Rows from block 3 of the encoder, named by matrix and row number. Rows with one number belong to one attention dimension. Each number is 500 + 40 x the weight over its row's rms, rounded and kept within 0 to 999. All counts start at 0. Numbers have three digits each. After the name is the row's rms in percent of the matrix's.
# q: attention query (encoder.blocks.3.attn.q.weight, 192x192), inputs 96-191
# k: attention key (encoder.blocks.3.attn.k.weight, 192x192), inputs 96-191
q.59 111:502576497529488454475443598483554498559491576440601473503490512558507533484514529533522502491465442574521449525484433508511423560480501479446477547497532499492544466397455496482499473459491372535514552535512493497529515526475493421484480498476549534534520491487554520471524547511480494511
k.59 111:482532512506534482507512475464479480475560501480510494477493470519524552513483498453557475447504504555497469451522396543527508510491516499527458493453560431407629493498475458517513541557541506523530558503478484472558457488549534558526478511506547528535559549480486502490506462472549504484
q.60 080:542420511481530498558532547529616479539582511488539414558586492485506490531537460421504465524496559512496473494445526482481535493441522510494526536429576506511458516468550444521552466504486526515409500439548438540495468429490474555474502522521486519427475526513527487445489537515442565489
k.60 079:435514490466498459494575445496485512506526459509454417566499543535544553479375538485483589478511482495525469458561548532529512489495525457525519534485468510492513465510492464451486498509532423503527515448467493510490468542438559557551510524494501485468534494499505504471425465530559511497
q.61 102:507478472492561511525563460487499494454554461522433481576524501430545498480503529457478456493547516431463500473535542472520581430516499550513498481448533423517462503626552463517555575571508566535489531510468474451467488456510542579534518464524477504454501540449458527491431463516532527480
k.61 091:500467516477482514500496470460507449500522452524484499515428507512461537523452503465519524487431477550468545535474500551493497437501542461525562470457450528476584456518426477514476522482515417520473482454564492512541479573450592574514512578496488495501520495513578499529467464534561510493
q.62 123:487502500520457497506451531536491537501443571516517516474459551506487496498495462556532528525460516536598518498444533505460443557485456433448563546491476535543513479416503544530453433389446470448520473488547537530444539516568473396465432506472532497544472462554523469487511564471407508495
k.62 121:505474428518440452465436546541460457458436563517579437527539438543491473483573437511533544512481516525449449468538466428516481565499477526398464568499605514531449534471534504520467483480529506545518499518467489535513463470495385456463507467508531476480522535474503486514526557497434457560
q.63 109:531434507463509491488445540472591532557471478471481555452554543521478463568444450473469541570412475517518534513448497524508493532518577469563550462549480564488493520472506517448503450467511453494424442456604494536483511503524533462557531538542460497466489474558531499489485499459471497481
k.63 121:518454524463540534579578460530511526495468472554473449517544483493553503485499538523477496510557530424542524516464583473514569495484479508504504487518485514496430486576551496488533485504446585453487487473464492520437518500493456487437506492484467488462466479543430518477463491499493534497
q.64 096:462474516492530551492486516484569499549538464478517514459515470487470491560492534486478445520464510556492473557528469557490544481475535577560488447577478589419450519536501460466532479540519490510462498520550440524552480473449483556513537527500533497485496487474502528508478433485534495506
k.64 122:559505528467541527500593466475527564531534491517449556441449548480493447512511513507485444512533475426523612517456543579516544432551523493586510443523413461478505477545483511516536475506506604440505518507527529448483522504533526528517485505506457494484450448533497509443482470546524512471
q.65 099:494483514499517498505455533477603534539513508472543525467528494543453503562503414463498470532437493531528513566412499533538494528472535494555553507500480529489503470456522509456545459457523480511440454456603474563551475481535518456557488535544494492487460449541536465434493470431444466506
k.65 097:507459520461527494541592420569473549526514503511442439545515536464575519476433463513496522487574554451542498431537532507500546521526482483524493521497509443477456476580552450483505458524467579446507501465431491511458541494527492541427515472501514495460496491558471536484454490490545579496
q.66 117:504454484483499548515556412516424507414488423576387517523485488439517468501499486474475506505542549411471548473519575486494581431520481513533523463485474488515460530612540508525507532528507635471515460470484514477458495487535519570523505488524462479477480509515451491536472467497532510488
k.66 110:501473491491465500492466543541515502511422516514494527516494531483440454489518496551459520564476502463500535548474582460462468507505488512472549511554445566599383513492511555505462470428451458483479436506530520539449545522444477439477510484490445476460432456516532475525500549517438481541
q.67 100:563391553458561484477519486518546564550485495453495549462564543545458484528493411502486508537451449467535512422442517493532491530600578469512556505575483480565494499433527479498477465510492459506438438500545504533471511485533495496521497581517463500486532470531557475436525551473465447482
k.67 105:446480495477498572533524486501483518530523421521496472512515500512564537432466573498440520478547524513524477552508578435486568467452468517467489474522482568480451489513529502382535498515502456541455470494488448590474505503458471508451506522470486452493490507502458536546479460501530560448
q.68 107:500515500505510457494453637519592526586505585430580455524507554506512528531484479527529505555431478573552449510462486541487448571495503476462534532505529532508526470380490460497525444447488365514463538489573475529524523482514493456460490514484521539443495487506559515467496535495432535501
k.68 095:505536462491513499517547447457447499466526479526486431509503473570540560512477531460531515426481506544522466437529455516543547485481517444502466526453551480437629478524506430495517514540578555530532543462476501486521415499539512568530476515546517496470553529484472492467475457502547484477
q.69 110:496534502529507452489450621508594502578512583417601465515511534530515526507488488518538498520452462583540446523475465520493429564488489480464508542495533515499535469374472476491524456452496361531465554501542484506537514493493503447470498519483521529462498488494549519463513533502448529496
k.69 097:508536475499509482515536458452472492477546490504510437521516469570548561509480513453538521431494495547499458442527431530543537501486527462502462530431564453440627484509501421491515532556556528529531540468471499481550423497527520565538480520527540503502577539478499503462485458493556485471
q.70 086:501553486547472508485468550539568516575554518427579483464517488558500514479522492515522434472535485566505409558511375540515451510481471489511434550507532503450518492414429539468518487460486492530543557551484473509574485458447469487446516492474505526434481471456502541499570530554497536493
k.70 093:491531435498519505476545512476522511504489507484493485540487510518526422563492494426478514513452485442538524474516536583548561455536538460518497499494502426499535500518570432518539465502526556504532519500492543411549494470533516507572482500583520489485550499459520546464475473461522469470
q.71 089:495383511494510526537545441491512521492547473599491482530557516402481474519509548505468571468516568473511592444506645475459528460483497558496528491474486506556463506567612436525511488572487509466430418475512507517414463462481482552487513528500483458478506576529468453499444462514474511509
k.71 084:566485524461460514467496469510454507573498462466474453506505512532521571478488512544473503523499445513508463534476587456484521479529513453464506487531461620542438451452467555455514487482534454494490534495538490570493494524459481512455509519451458500478486477471458524458528542566443538471
q.72 082:502552510510525498485456555484556523543446557401536575486461577585516514522464494520469493509472400493601441573471431504516425591511491502497491515563480502490464487472468526471474479448489387545458500529526498508476537534525532388522467523496527529570504454474493522479453517460502499440
k.72 081:493474507479505488522486466483481461456519504526505510459438443511495535511507459458566511482479495545456520479489355545540531506511525502512490459456557430376590510527453494564511550512535519536502543519505482512575472499592528557481494536480510530533534571509508512528477472487525515486
q.73 114:478517506514432472520472546548448517495470557529522442507480500498447526512537488520573523510460562572522521497463549522467510506437498458423536540461489510516549458421513501540463447410495527449551505452536518560519512470538441479430462493484559503518494505537544457500557545481428503564
k.73 097:495541461513472454464485550552478535499451573483525493518568525487491461483546512557483503524522537482538476457538545441479447570501458517445457565545528517586408535465571532514465465490477501485551486544459519493420509471485433431513489401514502500469481482473462462465533569477413462580
q.74 120:486540501508483457479446597496563502563475583434585492480482526541494518504508502543512519518440462570562457523468457523485423585489494470456499543524508540507520473399470488485474448452485347511505518520535496531525527536493486413474473516470541520539508480511548504486512553494469494510
k.74 110:505534498516527490502516455478467489486561487512521468480517448525545549512493496447545467430514496544485458431540394513546516499496504497520438491460588433391608500507480473502539523548571550538511578508466468476540444460557512541503497504521538537527560564484461507487510468496531517473
q.75 096:462594471529486514474490440474413529427433491507446577473404482537494521486498518551456510448532462453513513551521478490507487522533468510507495500523426470509516472575472556503434552499507519495576472544453554488528536568527528443517482489477499506596491459499446481549503450471566425507
k.75 083:531464503522474519494419523512477450466488534503514583454475467448441457514557472489549469509470529545464521503496400484480495516511509522458482447501567463482492520487475571568494539483481526552467496540533496528496531481555486479459500475500524527549502550477536507547557541476453514509
q.76 101:462558457514550516496551447495414484377531522568474450574472428459531540443538534515482455452550536452475500509546581435516550487482480555471498519438500483521491476607569424538506570560505524469533500512475457527506513524562490535466475449495533540563488530481431482489449432490535461549
k.76 103:510499541525502519461409490499473456496543488457476581441460541450450533492464493500541489494473510585458476475527393523448442517493513477501501463477530491468563491462413567521484537510522460546504527513535485525504512537505576564527478522489522505522502508474570492536531509518494514475
q.77 109:480442533480507542519520501511540466569585471501538470511565485477492464526473505423504457472494524558468481481544488511490524436470519519546456478505534521452485528477517483467561460536513550509409520498476424485485450427432481584505568533528486454431505559471542519507498470531483537477
k.77 094:512500502492549495493593495454547549538532471486479454502496527519535509481518517498453524537543459413512543542448592571514513433508531517564541502486399511528493472509497425463524471545490488421532509460525547443527504536474492539532491535488487500470460445561482522414465464528571504487
q.78 103:486486452508464495511518441490426503392445450597420487552450502410518496479510539533471606491521563438471583475521621465458546478476445508464553491451456509558494514605554473532501530522510537459539445465493557479467506532553508506501487473497488474534493533532453471550461474479511507504
k.78 094:576484512497472482500432493555463475521440514492524515496524508499458505524532459561500454525475509520480467483487502446457419553529484478451490498541524588561445489442483612509457493450515466519498500512531487570434520501491500459442488466474471520488487473494503443513564586534392496520
q.79 110:497436494487503552536555403501445472436518431592410498515510477413508465484505527471479511482560570438477555475542585472484571433489485541528501462473490479505453538647559492528519539553494629476488460482464506483443478477509502576514513469522461474479491546504430482528451465501525525506
k.79 087:538465506499458499474466523526531499534464499496491519518485531507432485507494468539474515562460464471473525564461586464474470479520513472492579505516419601597413485473475559497460480420472446477460467476571515544476522539432495456480523518473453486475453438511555485500507543559443476506
q.80 099:488444464500457492544505492507472498459526447611465413550517477402497474522490480491516549504491601525449580480489626508472563424465466469496556495412489521537552494544567457530557502508502598460505475415520501497506459459524471560482535465516464455424479552543526466521504449528452526521
k.80 089:544503462501493485500523493521465520543451515460478473536570552512481507491492531555457505534504523462552457492518635435473482525480506479463485531525472605621406474476545524459483463495479499449523480462492537533417515517453483455500489448527486481444459455498469463450508548502447484545
q.81 076:489454535561431495481486537542596460538524517449529506469488499555486503425559514465510533465525546534501470505488477507450434549441414516469439550465471488515459545474480503520476465458521498520500478505475527469559511494439525487463528551514473472442457515529510465536544596548499521498
k.81 091:502552432520511456507533506520521500504495499489537456570580454561546480573464474487489500484468458473525424465531533498535536503534525446489503563514554495570475508436555491467493505500491495517514535497461524518522444492459482469533488500523525520492586471436511517415546514471484438467
q.82 094:490591516494537496475503522475464460498500543459560463512480449566516545447535563502523417476512436533436423512548386492551497491486530542479426487510557460428521474467448507478508547513505457534537583560432442469549506530452494505494468469478586525575544487428522548483520488515534472516
k.82 111:450519545517550497495488506472533491479564518486506561426461508465504521505486476478541455473521496530493516493481395572496461508498506541565501479475499422422611511504450464532492531554502492489516523525492492435554506498547549544543477518479527527541510504521508511522496450476568504483
q.83 140:486479505494498538530557393490433464434524417553431512508497447485493494490499516449490490451575534438430532506543515469515570412478507545544469460471493447471475525608513524511518558563525639505495485486425506471514470490469512585517518501515485464519505530481439504545494433502562499498
k.83 118:514469524489480480478477549547558521521457524462500540514484553444487440494523452563464506588520481444487547561463565527461462531553485518501561507532425524601383510486516534509469493476408443451513437530518529488480572528471511459512515478454486497515465435520554501499508542491469484525
q.84 109:485525552501432485531488522539441477536522519504534439472531465519453531493521519464573517464513548574455492472512465510489499466411514470485445505467544499432539500396473540515493466471523571467514538457457512526533474445469435537428499508494533490503518541506508481522593518521473525549
k.84 094:474522459530505458474510568522528546503469571461519496517564531484510468476537514552463530562547520442536477522511561469488469555501471550485486550534483506587403538477556502500471482513447490448540470528462556468466526471473416430528507424495504506485468473490449486444506536466455467555
q.85 109:486496491510517534512547392489412482415517420570441483517504440432512501466516569491490485442577539454416536474574545460497587405489494560509470468482501477484483514626534490519520573590507614486528504516420503467498469484482488587500523464500506476529525539458429507522500435526564488511
k.85 092:539485531503500512462452536459547487556526511464509601441459565466425470503512509535483470553493484507467582591443511538448444465519526518533524428517400544537488491462413575511464519472479426482478466523585531504497551544444543493518486507448470499534441451513556468511530507548491512498
q.86 099:566510529506534492499543492576546563567504577434542476510470494525507504544563386501534425521534462467588425492433512560525464539550462482502506569531498462544496470470528480594481476490463563513508515494495502499517507444542451498456453543469478591443486460503506483416533561558467496509
k.86 104:429515423489428530453527551483430534490517476474480478534451548529470508447469554479470567478474548530494499525615520453496586483469492436457479532477486526498473506480526491415521509475550434564528468498493492575523469487489456540523524485539513418476510586427547497561464469480516493493
q.87 123:497477493512501541520555395503427483414522415561415525517493466473503486473494489451500486460575529432433540493532529466515559405496477517531494477455486446493488521593510532519516554535523652501509496484448522457488474486504525577529522496522462469476485510489448503530495454508545510484
k.87 134:496478489493465491487462558536526498505427532477511516543505543486475449488524500555467547578490503462513519550484574487457466539518495509457548530531448546633378514473539519497455489465418413478510414516511533516476554529449495449522501477482491471497479463492568487500500546474456456529
q.88 096:496617495554497493471474498520464525490474510417507554449471482601506548439507472534487438443550440496514414563520382499524462547530469488516437536543476478471504479472418569490454527477505522520570535562446519500577543507520502463477509469475484533520479428473444509501580509519556463498
k.88 082:481497429536474544487442566440535480452502536509527572498487494489469413522520527417523548517433540525483520528505420514516575459477552499459475460467576418470541550488489501534507548471469517567468475519525533473528509501497498469543482497568543493540536548427577549531491487449521485482
q.89 081:511544499543558522453497425478467595485492509542558559447442520467475516501462513563506476419548447458546533489539509514551448498554515498529524531509466438521562389503538570475525548550487498489532494551458537453498506518525492457525465490497500472531524487461476500471513391510519401495
k.89 073:514443478512480607462476493514453498567494504469476483440449492455559575455562458492474498470512580517495512551500489442457540504513444498461470487444498515473502473518480467477563467515509544497486481531505512476536580480593465510408527510511512561523440550523474554585504507453540604493
q.90 107:495500463498545517476508523495535511487452531470469555514431547505550508526486485540456479558472455440599454549472487503499471571544484532493530496543475511526433501556484484513454503472465403523522498538546499505464559558524564439514447531491532565542479437506462536510408529461530523467
k.90 088:514497521486471505487471459505488465467511468565498504472425457513476504517494449458555475451454463546425546451513393531534502487532519469524525478475539443405596494532459503536520526480562512564477529506519451496542463494547563549501514542503492505509553533493559511555490473539510479477
q.91 083:524469500451498481499552450526413463447505436537398486498530458463529529436516480469484505501531527432411495415526476461499556461549532502522475475494531464507484538506454507525481551572535565485568521505443517462506506489485533614482511504530444522438506492511444531561542528503567531524
k.91 084:448526492538470533501446557504599515481488473519531507549541526490519455472480549505446532537482489473485509577508594433483462507448481534504552496526460541563445524504532497445495533463436426508419419498515498444434536480395506418556532505490498465489507471469517520523446480525479440504
q.92 102:549462556461527418513461555503540518528496503432524510503579528544496548536463410451508486559445455508473531457413450524543501541540563425527540469506547483513540496377487528484528463491516439526448508456561493519514488486528536496547501530545455504464521452527559499424548522432429482469
k.92 102:476444511486468529553567434505510531512514473571502460554538513460579497443468507505476557441587558495534458470502565451477476491458450555485501540495499519478456522577538432440481446521455510474459445437426477509433533498465453484420525511480506484484489483593455515532449476517589578498
q.93 091:460557518511431514473452479503428511464409519532488555424417471547451484499516480545509556476478507522530546526487505511477460544490477467485513512536427548496521495483490559507419460438515510446560449497496544530529542560529473427490474522475519477596478461563500457560554516470501450536
k.93 090:518518489539494484488463547558486522492471549480523527470559490462490459486566488549499471528541537472496474487519480436478482562501464543467458510546548488544390544470534565505498494489476560498510507546467504508450529443526410431466508417500510508509474511476449483499560563469414481531
q.94 105:525530496487504464472453626506565533591503527416555499480537541580495514524485459508511449551435444567509431512458390548524455544534533447506501516542520544481537490356428510447502455441509406529514554514567462530542502479483499463499506507496513530446499434491577532475550549506473500474
k.94 094:447544474493562525543587471477511514480500496528468486516505502496543470522478571446492493479511520453592510456507543542541560465470515524547481484521497415448547511580566421510538484531490578473501504485449515431493497466537524501540479493565503490467515515503447532470443447452556499500
q.95 077:496471504526449453552480457485499519529526472533471495519513539437462481506487497494490618474539552452536583440477627465464484487437477474469531511436481467583510513559572480540500489520500556473469447447501615498445478483519500478494510504488450466483491578552483408498455509533473519507
k.95 075:567456481488448490487514498490433524552437468444496453566538498515479541499511546548475510523478502536503438510508583422468551488521472462448467492510490645577438488476519583462507498469507448500515502462528507612486482530442459487447520474503488498488482508455470465462566566519414528515
q.96 091:481479535418412484605502487502528443492475470458514562415501469533505464497512481480575539530537489524504502566403508556529548492461515439503477457475505524535499543561517563494527526513460526490438512457451506476463430555529500504543440566493495466408551478490481469481459494469505480556
k.96 122:398572485469501494502528528531507461492562571470469556471455493518450495457486461488485510482460525528541540523538471537501499530478481499458539585518503520484506469436527418528448537480500398530508461556562525590593498492508548532515466562470493483489500480497527517539488436435568556507
q.97 093:535389466449560502537598456489415432475485442531435507516535483530408505521497541530530470519455573446437498464473495514490533416517533484455548489454445541532526491472479449542462613549471543473517531434534459542496469492460474569511456586492527460505493475487490459526538476498533494543
k.97 105:455476634488483469480553490521559530482531521521514522441482533510432524504502508558507555487502498502506567440527496487448452467448546555571567494504441531484478539512550529534545417525536406515482479516502534462508523482439501499549398488411526411476437461531531454484428474461495476512
q.98 094:475540544459456485539466486575497482515449511421534514432465493570547496544481486494559560545570508481491547631485578563474542519467485461510516427454518518570512489528505520443514520475476500513428471450479531521509482531544498486542492520492498455469485520509498421507519536526488479514
k.98 093:469468515535503542458497510529531497563491473537529519488425512424513563551493499585467543394515460524514498456570450537512420528570452526508552574502471512501488462533542533518549438547572474581553494530472487505522525482534552522475463518457481534473475453529523537551479484413540526470
q.99 119:544479473521562512444559495459489525505535485555480480555522514488477524476531512507454429443443501518546446388524439480514463487530520519495464573548466479420503467461497482565479463516542499480591548552520460523503525451469517507456493483488507553506506492514495568453500478462530538496
k.99 102:505564500529482440546490505483453496451514558431532473519580478538525456459485524421559456535499511476465538509477582440542542483443527435468408453467527442581485528471485468460468548483472547462466529481476512469494468505481466465527591468581540463542558573459500477463555535606477440508
q.100 097:488423496485510462529577479487478487508578457511457493540560528473429507537414499567551461529481554507469548469476477473510535472603505459483557461502480442511536532521501448541449559542490514505534544468519468543496438562436551584495489489531488509458545454466554485473461501485506475547
k.100 094:463453562447499506447562513541560534484501491509449519428444540537424540517507458540476557530475520492526502495528429566467472488475541571568606521537474560407520494496512505528543441499541426544490473521551525506529550458469484502542396522425480476436439438506487495520417446400507504522
q.101 096:429556501541463526463458500562500551503461552465557480465438495528579505503469491516495554500545471495482554598545608497483490540477472470508478491497524478563497468447509494410519450413504462516441447497487573495517548490554524443466558471501487506516443545523500470528508558572485517483
k.101 096:588440458499503541455497479497512499535434410585539475547479508400588504589506530558492503457528472507527466445494464509476470509584451480491512534488469536511494477553515561503560453529515541552611553472456456505478513500535492502471495477497501567484494494536534530493539537491505519457
q.102 096:526447518466490489493459536505571457483523549520377550503563485504484449431506462469510486583478500477476461419417420507511497543516471543560547488496516507480487533512462468539435586478433483493492489441481457481519552484515531494480486536528511515526480497498510525556539564575482547450
k.102 093:488516535456489560543505486490514504484474492494469519461427525568402513547579455515499492505545506508542527581512531527488553470512541581545532513550443478446523490515563528535512489520517477496462423473517540561512518478514499511522439500442459478449441453493535484470472448396522506542
q.103 093:511429511569521525499527521487548500520575551502512421567541541463586547483475485574457525465492495472538471480520485447531480608552485465518512499515534482532502503496487395460507521526489436505478454474517498490466531487466493465467578454531486527509506542472487509454484576517455499453
k.103 096:484439440496570536511545521491515464450496484526466477524529498484427476552500478521496432580512566489471499580409534495493610475495504568493513498548462458442481522507482459542507535489467535490510535485480457542564503472473461555457512456514483507476515494493542513518540491460500511532
q.104 119:537476466529557491439538508471482520499553506574461471591546513475461530456520534507424435471448507497512456373533417450506468503529519562500473544547494476426476478456489477557463479516529485486571519556519448511507530452443520511444504463503508553543493491505500560490501494505510525476
k.104 134:527530499515493474559479495479472508456459523428537466506586484564511468483540510418562443548510523471497521532421604442509575477425511462482394437475538462560481528482498501475497522477455575441460517456471527462462470500505455455526574461578527467516524567462485452424550541559451452538
q.105 116:509550509514489501471493517463517539501475517474540523475512478501542494445557500477459489433479441534569443414516475492530434506434512511513392535539511490424501502478523541528528415509552492492546515586472529458478535459526512421489491495484471527502515538513442548459499479475510541521
k.105 098:522559458529504480555469478475443470467519524457540476539555466492554447476474522435546451508502502494471520521491572442547539502496473400438418476471525443586494523467474460448455571488455544459478530482482485502491437532513490491490608493585526493556585562472504492480563530584486478484
q.106 095:426465498503468546457481515506503511477439517589570497511427517388446497536573579498485546505474493510455552484551504545487470470498422577458561526502474531512465558572498549541535450497502507505490461566509514373532491519503466539547503516510513528461498441486504496626439472453522424543
k.106 084:542530479525460473503427479498454505525531532480520504573507461479613457417477523458486520494500474520487459505475539432452492500474432454472432411462554506570462540523451513476464512467456562408477510512486471437449462553506534517471556497563522522591499547538436481481520537615484531494
q.107 101:544474527513446479481570553473550506508564475524542492488506485491507499504503473550497542462509471526538475440498404467480469565588485459528528475533497487490511591499474476513525480529514430547484478509501498429472447558448505487509515497531462539440553458460545484392439574502492481504
k.107 091:427509467462533582529501549489495495416490502432429560501529508527438446490489450471520423546456537508517497594439549532495558479484502464481500498503516486475510530479513447513448540478481545470497521520515512530549522483531485561532530504517493481449536506461502531528533421427516478553
q.108 102:545494456530567501447541485482466520490547489573453475569517505507456545458525509513415429455458510494522459391542427452498471493513528559511479550546489477408481466444491491538479483519536495493571518558535454543497535440459497507448499466484509547547497480508500551480510498491507514484
k.108 117:527543481545491473538440517466461510482468534440553467510581493521522459470534524429566434545524517472480517521448588432532554496450514444469379456459555455569485515490495512481480528485444573433484530462459526461461473514512471460515589451583536492526539572456496472433564547580466459537
q.109 122:541551482524522463532466502454535509531531508462459462531605471532523489509426461443498424542466486488510489464441471466562515474509555476536431455533561421448509486434466510511493506498507540514541559495488520529479531518451518433486506450524475501587528512474508567418536460531446527464
k.109 093:505427549435497512455548470522530537505469453548440515432443540532409545516531465549497550507480501499520479457521438558477471485520553551549606539554452543425546484504499521528529450494530441548511467495542524527496546461477469490509416535426459510423435424514486485523436483431499501519
q.110 107:435459532456447488571498490514489473472466485448510563411454509505487473508471466525583557533542499505457567599459575541491524479470470441502546463454474532569513541548527525465517536519486514496426486446475543481492449563546495536552473547492494424438519496491493439561468503497499469536
k.110 138:452518497472509489468523487518526481488569534489468537484418513485494510503426482526455598494480501517517535519574423575487475510523483505499602550494457538469536464496506462509468524519497391549490456528566532585586498534499542541517417572427506483517505464538540521546445425424562551449
q.111 110:545496516548592467470487528515529486547532572495501427573593525493522542444510480502456487479473504486509436384569451463540452607518470514515494541503556483443493493475550447557476525553506490498509511491479461521501529450464484495471523478498516538499542511504482525474522514559482489457
k.111 095:495552457564515477568447496470475472447526564418515476531523477502529455506481477450540444549517490467475524571450589444569566524497524450471427465473506398566498479499499477489463584506457560447438521447474498504518464532515498505499590484571538490573587553477509495475557514545475456514
q.112 093:573454545475514492490590481486491487481536467494463469535535469514503562433516498559538495500475548481465451432517456467504501560604521437478524469497501461495506545435486418491495590534485442533487507462528472529450538522455498509473493499498511535464544473465531489401498603526472478508
k.112 115:426481551482501537491566523517537511429478502523468545444453529499382489542508460538535477495494516500542552502483529521476495463488537557533567546551413486483480519516560501556518433496523444532528482500493536524553537451473487506537431476455503459438460448496572487512473441388536482553
q.113 135:472453478472474555456551484514439501466488461554482576484393537509461506511559515542488524483518520492501519569511518561431494465512495527485530550470403577543500477530489511480488482480521456467514458520554485482515484485554517564541491524478521499451439471507517465568451509420575493525
k.113 085:500567457565510487537442527486458452516524550466564465576572457471587478487485551450498450496520505489460513502501560423515521504464453468454389449443556480576464527509485466470473541502479557460492536511448459476498459536498529500478584464569533489565540580491504504513571530611500498472
q.114 098:472548546495434533494470507528526526513488511443536522434429485521565486544470486523556562530563492507508523624471561537454522517541483455499529451494500510583533504515462481440512516458465428530462455473504549515522514545521520477507512494497493484493475505484533453477515532522496499488
k.114 100:508414517494520550447560507520547516537465419579472524483480531453484548555503505572460515445498480510515480464517457552474441498547486572546579538542440536458493490533519540512564425520580499583558503521474487502505556458491508497502453479445460519437441446522515533538457484420518515465
q.115 098:540548462467547426576519452525422448520490507419475530489567461592457483513480508418529453518501538483507444511490520488533570437431548481474410475462530508492538458509507524505504556512482607454530563468476482590506425478485487515520463542512503443488520546505447465459529445481533492557
k.115 118:427527558501472441514499475501555491494527554447553498425486524517503513509471506472527565481478485494551554434556472499532438532448522457502543537460510517548543476478519478499488493530499427546464475510515565483507482529479487443559444571466546433516530511488491470499452506486497492471
q.116 084:528529421547569489449499489469452532488536506547453480585514504482463509474499517445404431461448496481515449408555453419515480449477543579496456541523509487418477453460484509515497473486551546494578530553525477519522527432468498491471528460517494512572460518513476558523522450502521528470
k.116 089:574489476504479474567439472451460522486473480482564447514584493550527473482530544441547461539523499496485500511443525435514557485476515434477398428456568496534522526485480542465491541495427560425490517461492499454419443537502442459495548478559530485536545551455476466420536572595427452507
q.117 083:432453489491495499549499496525512470517485544461506527437504519513470475512511471527550541551524495486460532576462566554539546517501432469499532488449497498570535505596492473534506609518446566461464491438476512498533430550530477538536518561497499494442513493473464428562479499535504450577
k.117 103:439526566476499448459537496508598482496553549490498524443429501490513507509465505505458578519487488498514557486563428540490451502460506557551604528501470543453510483531528503533487476531501402560462472542528548510571524515439535503547392563407511470528487445549512526516429443445552545453
q.118 100:447541433539503541457494476509442534515517500531486572471439536538465505547485477565457466473540511510565528605497562528449491465479510543509464563524445524518535414504482508485483467480529482451580471564530521588539502468541556504499524477477488502510445523506502503550491453439559518521
k.118 114:571492464561544438473477476476504484572505492476540441522574506447614492498478557448486507528515501457464466450540500463536499520472466462496454464450556506518527478518432486422513522516487560492476556470472483466454484537511476456483571509548510518542534564519436509507534568598480521424
q.119 116:452542501494446530528426485487558514498481500446463560390486482510526438535447456485531499559546479491491552602409534543501512478474489480566506463500509495526537497504453537427526526469467500518484487466473559496509533527534513447539527505481476454554469520480515486548531481515465506476
k.119 097:539440519456512530451534482514533508562466423588455511471434524495477547529533487559462541486510487499518448454540424562470453504550521564556594543543464569410533476539496529523523451516532467542523476496529502528476545480494509501484424536418446546434442418537480515521442488449525543480
q.120 089:445496539484463471538459520537514474504482521485508490489480520494501501502473496526521567551561499460437548575499540509507521566488476503509575431468535513565479531556508495464504573500472482521411442438476510488498488537523476506530511502514489481482493487474497435555496561583458444503
k.120 087:490433503481518563459525499517551520511491446538485539477425533482444526548517473575465515475521496534531508539499442556453498500552463577528566528538473539415491479528530557541558445518519450531542472514528501534522524476524538545487413500440478518467448433525534522503457456356523549518
q.121 085:550561530455426492548493484467507497496478434477528492478494441528570525509488484413495502475491453514538473505454468495521500463472595463503429443516542504478470528480507580452545423483546502569465538522510540480405521513481489415513468487491471491490516455486498531380479507467467528482
k.121 108:475489456476486576496509540521450505490489453573485555499515489510381501458545479556527417437481529546494491512486492490503511517547512496441471582542504492483471514429525489526499516463524473498593496539512441552529507450530522540469515473513482521436485477440549525528537479439517481573
q.122 087:584522522491515535439574487564498496543525472487545455469519455505482488564534522567540490476520536535529461455574441525447517540615445459456540515532495483506537509456465416506500523514472459551531514514520423543523457534465486550479527530486504530462556447473573459416531529466528499546
k.122 085:437507566515473495472534571469539499458480475487461543474486540484468489504476460504547498468468464476505533471478559481529400486481577492537555466500420438540493508539518520515486433511627564553487551484450534425486582481492489458591520457496526464468468496509494514526482489492521425512
q.123 095:530490526428380491559506498471498478439476422535521521486499452527513507483507522436519524491498488531500507513438461492510518471445569475511455439504509526497446579504521590470526430489496510521424491508489522434402469540497503463516433518517486504431537463502504513427442536457494513522
k.123 113:441560443464487564538490542514446483496510524491468571506485492529412474450538457496513441464476546552550491557470525516470558503495464475425470572525538503499486506418524432534458536460486466459554482533548488577545475471558526565482506520515480503455492499460522508515543452439543541570
q.124 120:503521523527522524553398503510549503494427549453556411522550482481603521482528493408504535506494451500482495517508581484581514522410486500511428500475583481498469479503568527486559433483463557469440501488451543439459533473552451439490512483506524495527535584540438551481509467490432510460
k.124 103:503555437530484466554417475480445477511502551493522472547511437447574484474484518463502498487507507502469472507451545436535553535522457428426430510466534417594482506481467481490455569478430542463476507485452484490497444545521494511429576512566507551568548540510489478494571562595478500501
q.125 083:518362514487537513522555463528477453473469464540498502494567513503429520495513506589541503464488527512504534449520499526518473556508444476502548550515448508520504536522568477567496524608472530471513477482492459489458465517517475550512483536500538534431586491503501473522474516422500444566
k.125 099:466600488552507446512448515499485462503551596426522480531502478468575469451471486453501500540509522470471503519514566447526517526446482449475447491449535448557473506501472435484453539491462516441414522498475504486524469549509513522493567505549528490564549553522476487501530506577513512499
q.126 101:561536462518585464515483482497483484541544529452467479556576488541514512481484455418475392484471522498540420439515471451538516473468535514502405540483537476410517444477531506522485484506532576456570595506486459575515499435477505501481487489501510482531502545525484555456537426468517549471
k.126 091:501552495517476429577464472481470490459519558446525445496545466538514489495484518431550505540489492481470529500504523460587525507466569435470451474466520457566540475464483467463458582502467520491422507467508516469479463508476457444509557519554534479546579548458473477496531542599455439491
q.127 088:515596529454441505477523500528459512511478487453546519470393473498512481560531560477555534505542513508525493568527522513449544445527518493431516455464478535567527486541443505445507516454487464523504495501533493495536454524505495516532506505506506468507446492477514424470520492466552486550
k.127 099:484389531487504544472545531499548525516470401573500530469531531499464540516490525552475502442474472539516507464483455512459410491509473563537545478536470559473483521502522569492565424505588491566572496545490490456476545465459514469517451453460488473459430478498505511538428502435470497474